A small multi-label image tagger, trained from scratch: norm batchnorm.
Rows from block 6 of a small multi-label image tagger, named by matrix and row number. Each number is 500 + 25 x the weight over its row's rms, rounded and kept within 0 to 999. All counts start at 0. Numbers have three digits each.
After each channel's rows are labels from the 100 images, of 14976, where the channel reaches its highest value: "lies over" is the class under the peak. Only what is clearly more common there than usual is listed. The data: flat shapes of many kinds, plain or patterned, on busy backdrops. In brackets: how many of the 100.
# conv: 3x3 conv (model.blocks.6.conv.weight, 256x256x3x3, each kernel summed), inputs 128-255

conv.17:464501497460523466472523463485494478508515474514495479525463506502481501452503495489502452494504488510469468469498520477541514491491507500493523530512496551469507470546459508461524508509477462497466490489504450512507510505537468511467502505506440482487524474549503523512506513439489488503492531510477463493467463525508486473502463473480493497512506506496452484529495471466508485521467
lies over: rhombus (52)

conv.184:477492513486501458484553518481511473501516525505497501394455496498499496508512496520493535494498438489521512493461520527457455509495524501509462463498483525534444490498504514516438489466492508507490526456481517529478494487469500492503487491531487531498467485488490480509479512504476477521480504531498479511494518537483517503500470505503495502511483496481508514478525521445492521498498
lies over: triangle (62)

conv.122:520505489527506522531494521521516499476499526516444482474500525463481496495477502504428460495489461494510541523546510480526504476531479488495491496498498501501470502487536451466507500492482510515494461522505533484495507497465486497511476498533535473518504470451494458497523505443480501542474503461509523533545506453438484522446495514507521493506528488490468525499494504525519494494518
lies over: drop (28)

conv.33:543503522516510477455505470455490502526500523500498449490526487522510501497540512530491504423524493516500500463459531527476487501494475539495478496435509535475521465476511530523526502445479474533465514470500506534492498517524501452477469496503439505477521515511495507503512506528485505502520509482508476510484436520506503507465496501498472517514476492496494505472455460475518495532450
lies over: star (25)

conv.72:498502514505514544504454507516492522478515568519479471504492490507502509503504507516458544511498488490462476518488498520493483488467515507495496505512455434497466480519491514483447511504501534530487544507498513498494484516452521527449522540502503490472459462503472457520454450575521524502492489490487488496491523491455503492485543498492526489533472480452479521487525503520528468486475
lies over: circle (29)

conv.211:520498464485495485496486477508499503513518508480507483521497463485461424520486504518488488541487512524422462492499526518495514521475493466484513513521493456487513450483505505453501508504501494491433491549539513510502491475473495518497492494472492520477487530450500493480529555569539498539481535482495511488517511530531483509510515488499427493533490500483416502546520524507505490517496
lies over: hexagon (52); pentagon (25)

conv.86:512506511514504503504448483501502478511508513468509470536444448494464499436498515491432469528522496503482398495516517502500489495506489447506483512507490507458510483506498494471435504494519465460498485507506516500507515505505503502481489439485495451494479522481512518506481510487528481512502496466445494510464519500510517506497498526503504502526464500484434510501546448487514487506490
lies over: circle (86)

conv.118:489492452495475477517509437473491491502516502456500466507458442486510413497489522531546501493473543492525496461505527474510495492509488487492487474501483527505464446501490508480513404477486470497487469498502505489490475500499500498482440496509491482372458511486530477500497532531475520498503532512495520506492502469528489440493463488524483476472460510491524499533509494503461483489485
lies over: star (33)

conv.194:510505507486503521492498473493524531515500530515512503518521522546496479467506489515489486498535487497472492493506497455513504500463485488488450476493480522511475497520487499496465495496492476539524514460512486543505470522525527492463500498479493500484500542539502500518489522497440510514523485514499461513508497484529486486472476500494505501522484509472415485494484530542483486513450
lies over: gear (56); cross (33)

conv.210:556512490480505491492483456455494528540501500503496502468550510478490483492519491487492431546493477492481506490532499467526529499516489460485493519506508533485526510512486532487512483528505497481481511517514478519503505514542491504491492529466471522500505543470488491500490511528520556530507502502539504486501502540546492481460490529519511527510484519438457487537482478529505491572432
lies over: gear (50)

conv.49:490490504489522498510508505519490497510515501555477507532522494472481492456490499498455486461437539483491456480432490511474502519452486511488475500513504461503508507514509510525455474473500497508535508503503479502483510501528503482448511482485436443507474495488491526519552509475488484473520503535453479485520503514478498496479494447492485529467473528489509498507533508494505499491467
lies over: drop (71)

conv.228:488422504490505491478526461493432516469487526507486485524496474508495492511511434491482509513488500405505518508492505516501521475523472500457513529488482507489470489516504499488532537507502505459467502532450499491481486554466516478496465514489505486530481506485484464486495465464496505543458470498465466508480535502494525469498512475500442475537544513481445495499508496511509531496508
lies over: flower (31)

conv.156:457519470462515511493498495503497468497474455498481480529468474488508487492480490506510511485509496479522513481451496489492470480519509477499559499501491435485505479488523497407527513459502460456468488481514489484518458497464493491517501500472500512506472539453509481472496506488481449513502500481530502496507444486538516497502493463501499503493519503518544458520488470485519460512480
lies over: tee (32); arrow (28)

conv.50:472498482521496512474511517439507474493482475517490518510515506551496507487506508509485467501516523494473505496489472458510500520555502489501485514478494494493497524500490515527464482506526498453507473538491468470507479531453484494517512478494525429511510574510480479495492501473451476478493497535481489506481444445509470491480524471506493487447511492509507490523485483489514524496481
lies over: arrow (74)

conv.151:457498514458508490483490491445487485502494498503492522519470472529502515484496509504504466532515480515434417505450528507526510511516509456489513518498501458499517506512489504504500514560528506467504484493488543491489492507480434505457527496508448539500512505535492514527485514565522454530513514491543497530482503493522502500410505508499519523539517491493426507520548481494504452517504
lies over: semicircle (41)

conv.116:535496516512500514522500458448510453508501484483492488493523467472493512511530506497514463455490501494480475517508522482511540524539496471501448506480488517483473470488475499472429529535521527482513470494496507508501481492489493488516513511493418523490521464468509461482523506526439470483488511474505492514543508527500526494495494500489516512520502492509525549501437511506469481514475
lies over: triangle (94)

conv.163:482507498485492498469481465472512509513519475490498520501514457533489491497488510515472431485525500507502464475479491489508496472439503522519482486493471500506516500509511508484477499495510468483537495478489473536491452513506476512489512496487482448509474507521498523521498501430451507483474509504439505493481483522503479494485485471476483498517469470469483481517501487493523453512480
lies over: ellipse (38)

conv.220:470516491481484534500502464513493487490507445504464540418461511526484514499504527469551511461498432493475512512475495504530493495506516528493487502493494499503436509506491538502472519495499488504507508510505484488483474496500498499488487519514510495495498461499485470508499527472461506512546490535478448501506519475507512522513509491527486512472509540490470438526484478516504531474524
lies over: tee (34); bar (30)

conv.243:463504484481532516477470474484524495508510472532504473554561488529502486474510518500483503505522530514454473514469529453511500492494517529495482536500442496502493469535502523493459538543501483532480520518488454507514500488521450511437508541486479443504490515525492494509486495485511487477502492516466461495478509501516470495504507489465489509512498479461462464526506488525486534511486
lies over: ellipse (34)

conv.141:504497494501490474463507509485485522482515519504495517477514471522479484476481490490495480447510475478479463506453481461500481497555511526501423503503491522511458477505500505488436504469499518492492514472508505497520479478511448507459497484487507424511456493508510489505482517439503504491518487493469486508511510514535495516446489524473506505452488484452477485536451479501478550493494
lies over: ellipse (38); drop (30)

conv.51:503517518522512486517477488478515487508510520499501461496505484490489499431474506473466512484484549504462463475492489422483480510408478469511475490495492534497503481522475499495487516468463508513491523502495445504515491508518449505453505484469528465505492503521526494481495523531500510434508473570528504469432474468515477456555447537492484477461492501488505484518508471488526524493472
lies over: semicircle (26)

conv.8:514515494518500488492471486505490543510514488527470486559563494522511517503515513495479499491461542498493475516478474503502547484521519481496488522510505478442507467564526462479535512515509484545488494531512500479487562514496452491506474508494483533511511465481504475504499512477493513475499523491508478516542520473483516511462533473514510508469472520558542483466504501522501482470528
lies over: flower (60)

conv.85:487492474495471467503483490480513471492505480486484509501495470514457479514502494521486470513531482487469435507508525473502496491466513469500538483513461431480505492505476488479531511504471495448480456498466503490520479490466423493488510502496514502510501530450472462486513499432502516496474507475481496510500469481508489507476491489447508499489553502487490468520467483496487497492509
lies over: drop (75)

conv.178:479493510510514519515458502492496424498494479481517505518433467486528494458522521513521467528475495515442448483512496496478491504496507460493540513496478500473541511516472502499539530499505452479487479506503490479512495495525479503440500481454477466491489511479500512482454507505530469519500488490577488488471521471523486513512495496510517515481464495453445500555499450517518483497474
lies over: hexagon (96)

conv.10:493464520487462506499510464485489512482446456466502499514494478479494461524473454505502514483467504488591453475555510492528557441548481465474543506484492513511489502501486486487486517494515509507508484507495464491534485465515524492492523497463461525507481534497488465509470471510503504456515468491526498446510482525489522497491495480487469495508490522474541478541462495496501478518457
lies over: circle (51)

conv.25:483494495489512488484517508490497548503518537543486468460474486520471501506497495500485496488531403499481490513466499489472440493498524521472442451503512504502436470516477520529407498476505495501480525461494518516504431501487485496499477497498504517494458507527500457505449514523474518504508514502518488526490541510505485483474485490486493503508434494492494492525493485494489527500525
lies over: tee (72)

conv.7:473519498455504494469475478468485464501512495516491527513514497521489503471492493483518501456503519492472481471453493499508523502539489488501513527489484535492477508551490503481531498499500455510500519515495484474503495490521524519465488509493462458484518478510502511504504495487508459478495507510466459529467470474505483469504505494481497504502540483508475496526418532491489514473447
lies over: rhombus (71)

conv.216:480508479486503531503587489495499492481529474502481511477491503504494497475520494503503506482494513464486503513464520482534518544504460480504480523509512509526492540536452515582509483560485505478486507532463489505500510497492531472495488520512475478505481489495492513517523458471492507470467482492504440503471507496495504509491486485542477465456539487529493494515513557469526526497491
lies over: star (37); gear (25)

conv.229:496487481497497498496508486539517495478533536516518474498492475532447521438498534520494519493489477522502487491504551513498485485468497492501496433509470506502514486519466510486490467496485482541473486495513509528499481514474473499498481499514492452507454470472549472468468522496441496527514531474497451489508509490453492459513535523480494521510493517487500515489457504518472450482439
lies over: flower (36)

conv.47:499513487471513473489504474504505497513498491512486489515464453502483519498498519479494524489532487508488486459531524475466483469482498488505525483499481412486521484526532520477534503485500461435490457471510525478503489502442484498528511478499435513502486497488511500500499497482478495529488518502437513502511489469527508472515471463508488483490489480524505495528458451493512458532470
lies over: star (31)

conv.117:494507491508485486548528505469509475512521529500495478480472507497500498518501481492472484469485489452488487505526500492487457481550512482491461438485505556508462476515513493490519476478484521484462449519505548479512500483457498499520487477541507436510525496501488492516526512394492476515491483425479490521501502438499528503456458514498506481478460491499466515505455451492478533512479
lies over: drop (51)

conv.129:496530486514516538484510514488485495498482454490470528500530504508490514478514509498496474495496486496463511509515544496522509515509476494483531498483479519511485522537469487468500490509507511476476518566461498495538488515517529493473492499500459505489513480510481502549498481477513470474502492514509486534489466496506506535486480533499525491517514477484467515541470507507514495496479
lies over: pentagon (25)

conv.150:551493505505508454477512497507507531482502536508513474511520495479470515497522489512485511481489532518445423489500517499516536504436483509504471492488479452503542492484549456507459490505520495495494510476482516490503499500440410486511507489530504526517505439430498486489496507508458521511502494487492490503519521478440495507512524505490508513523485507479482500493473545505505489469457
lies over: flower (71)

conv.152:512503513485491493473492466478526487546490521502484514483532484516498505512486522507503497450530451502508472477483511495457551497495492475521494498483489483511493487520492501454474510506497471498488510479475512498491454507504446513484479485512463504482477516500532476514515512486442503507513515486447455490508481498539513488502502510460500508531458499469504505526430495442479483491464
lies over: star (26)

conv.203:485482488493513490480500545501487511505497506531493469529522473535472512470505500490498538472519526502493522495475504490472449470454501531489553514497477441501541477491502470459526497447508484475476482504510507505502461514422498499520506501507438447499503506519501515514487504459517513464493487527438514499504466429503476513503483473505494493478523490503496499518423491488519457455481
lies over: tee (37)

conv.45:548501511500509507495500505492510503512486505497497519464515539502499491436484514528485473532500509500518440516537502476528536494473470472505455512507454527481474498512537490497448495574530480537530517494525523502521503495525465488472486461530460515500491542497512483481506492502469518484481502489541498481484509475474483503516512528492490489495489482510412498486553508490505493508474
lies over: flower (79)

conv.251:472443502493488510481496513459475486464509501528510460483516506515498508517515438501462508494510534482499554504501492470501454519521508506456486472447479525508454484513494463509483527495504554496496472524534531496472439473500508494531470555506532528463511459503487491498474467544468473491503537505511518509501450498417485452498467473485512509520502497520483475520495481544503492481462
lies over: ring (36)

conv.20:529499511534514506492478492468493494521508518478467508444509479513448494500517498500485489453548480499453478473473495508480445489496498487498460488515492494503494465489476539461434492473500484494533475502502494522511439495525459517490507500491489511490462534479501462491479490556445541491537524492515460509524471526472490521488487500468491500500479487479469484510473485478503501537492
lies over: cross (75)

conv.180:495496492506496491522502512493486519487504488504463461482463486501495495504512519496524510493491435491472501475475496488466458512409496530502482437498502404461483497505503486531495507460524532501499537478532507538509515496439517501495510493489463535511483491483480505518487506441500497512489478454486472499492483494505471481492522469529474495510453467483507458479496466509535533502467
lies over: heart (63); triangle (27)

conv.192:477486498503500504454504494501497554500499519528476475473530492494415513521499500506462505477507482503490487480418484492458480498504500543497445473503500463480503477543457488492486477473500475446520492509494499519519493531507433488482517493526482522478495504514497513524491480516475511493520502511504436503516516493470505545472500513469511519511496488530494504513473499483523493513488
lies over: arrow (26)

conv.100:487511512492515505489512491464497466514498478465517510452458464501502501476508492535509472453507473503469514464491501488477478510479514496498481499503508507518473517507466528493513497468499503494545475531500461513497481492477476495511487513485504492522509520504507491476493527415461467502452519494398514508495474492471512494480496510509509508514504489494519476479473530540476521504526
lies over: bar (66)

conv.68:519473507489495500484447487458486481513501537485486547511561499509498497510509482510530514444510519485486471451466519455501518514469494486515500507483482526526489504502501492479484501506510529504529492504501479529490460488517452495471490530479468508487512474526515497498510523507448489504537512552505509499466405544515522473473509478472507523526449484501441478522508508521471473532414
lies over: arrow (36); star (26)

conv.71:438507473459505473475527521498486462479491484503526500465451480545479500497475501522482511441516458499479492481470498530514470481484485490481540490479461512546499511483463533517500516457494509470512517484480514478520472506455510505494505486489450478494501517499483492490495517479514466489476516510466497531531445527500495470474467481532498498493509503526506513510430503555521506498499
lies over: triangle (39)

conv.77:486513505483498510493486501508476449510529455509503532456470506464486522467504508512489477489456484497508520520491526446508492500537519504487464435500516563471499495527485517453445494485484494492504493492510460505515472507528496518486488524493561455499484487517515510509486516494497469491513498463469461490505527490507510504459500488497486510488474540485505460539498491498473515512525
lies over: bar (40)

conv.209:479500486509531493510464467444515486511488437471468512467470509511497492489525489467532536466525487491486534526466506498502499495583519507473458538507532554478488487480501530493497508471494524510532485543492471488493488487509458501484507481499531483482541544477486482508526523480480515522509491524501464517489482514533517498482485509504510513485514509490496444510462482497462495503499
lies over: bar (25)

conv.52:520493506488502493487485499489501511513483490505479496545485463527491492497521498519511515421496516506479360438420502455495495531485501508493488505497489511487517505495481503476428499471505479492516499488496520505516510515494431498451501484510484461497517512513495539504513503473507486512503471513418530504478458499509504477466490495496504495503494484514468512522487510486513500499471
lies over: square (86)

conv.177:518457529507493482483538491501494491514497490522487469469496493469527484526497462522549508458524401483477532493490471484507474488463509525487443516513472510497450472480502497541495504469491552480499505468457515507497459515465527484473493499510495492526509500486481454521478470530480494499506499485503486470519471528451510461490535486488474484503494509478486506505489484506489493494483
lies over: triangle (26)

conv.13:516495518552504499512542464507516511488498510528476495476510498478529501487522512495509539485501486502489477491528470488497474486460510522495489514503452488498507482510512475504400514519491489529518490498501519463520494517473482489513486504495494524514521449499481466524466487517457539519510465467511481461564526477463477464520522498490490515509483514481504518474495461510511462431524
lies over: flower (98)

conv.106:519511497491492496481458505520470458511520470531436494484538543495544503460490524485455497514503469494402546495526529492527531534503470533512484513477465535488488444535492514452482490524488485511518503496493483471515492534515469514453497489513491511515477515506497510504502499504473462488497504500508498496503499519464500479522473487498507518478507498514489483508503501464503521488523
lies over: ring (25)

conv.145:488500509520514513522490531500493492503499525520501508521472482497502500485491525492471522477477474498518486510452491483506476522454476508506522491506512492509501522505467487511489478456510500533464517509521482471510521507457500486424471510509486465463448496512474491544503477399550475465515506500496496492499482502503490483442482488521488523501519475478475515505495495501530526473533
lies over: cross (25)

conv.99:481493501467495517492500520511522509485494518535479501511451500506490505527515517494501534465511456500488511463436510522467468514459509521503528513478516386483514494546472504493512523444512489489497483488491528491493493491410466501468501507472465485491492518533512504547491485534549505494494497508470482475517482489536477491482513448532503472494504503480538512509469498487509489484489
lies over: square (46)

conv.212:486508508550507488515458516501502479511508534473518480492471475492463508467527511476477443495524501507476333496497504494525481491514492508495468470506477512466474467529462531487501517504465505519525507463526525516497517490507426503475518472508493470499512456485486476489495525502532469502487492507483497504484510530518494487491460543463502509498445467500480515514506476456506496492511
lies over: drop (41)

conv.57:467508535455511437496503474438511493489509490479516523483475481486496503512514499500507486516495497506466480491513517520495559486493493476488455542496502448466447507505458522477455524557504505531496494547487477520512519494501442492454470532484490518508547504468497477480544530498495474493501539477503437500437477492476483466499487538483510505482528494483472490526531510489508487526485
lies over: hexagon (35); circle (25)

conv.231:519501505463502474474483479465502500506512504507487496532506499534498494518513508500542472418532511506469455457456520502513549524521479487493541532484494484475530492507475499457528496478500472506505502492502520486504522482474452487489501474493454482495540526512519524525497512477518501508472484505439501487474390501505515541454524494492505489537533486469492490528458514483507491503475
lies over: square (42)

conv.149:437501478471505479474491508450508481524508483524512470521460491514498472467467529528461490498515490502545508512479495521513477492540505476488485464516473452500512486501493474512497485446460468490491484498478459483478438524501495482495484499497501444495482565520492484485496517433492444525530515507490473526517511499511501500484518505469496538507523506494430465518486452497501472513523
lies over: drop (37)

conv.24:484505482466500500452503505490496501499499492509476506477452502507433496491470474485486487496545440494454477501455514521475472509462507496522516505518476469471496477537473503470555495483478517480506519509502478526506521482500452523410496510477457524500514483520500523536498526524540508476526490485486456495511472514542478501425496498541498502519495506454486482542497475480508512544526
lies over: square (32)

conv.193:519516481511524493476437454482512451502474495504491463514460507490478459491510500460530502471509531506451479501500481474499495472479509519509469478502475496526513474514488506523474497501491472512500522521475488469482488497527489514457490494479478446498455536485508517502493512479494473502530454481519463508487545459488474475517508534510477498501522472470514493534496488467500501463514
lies over: drop (29)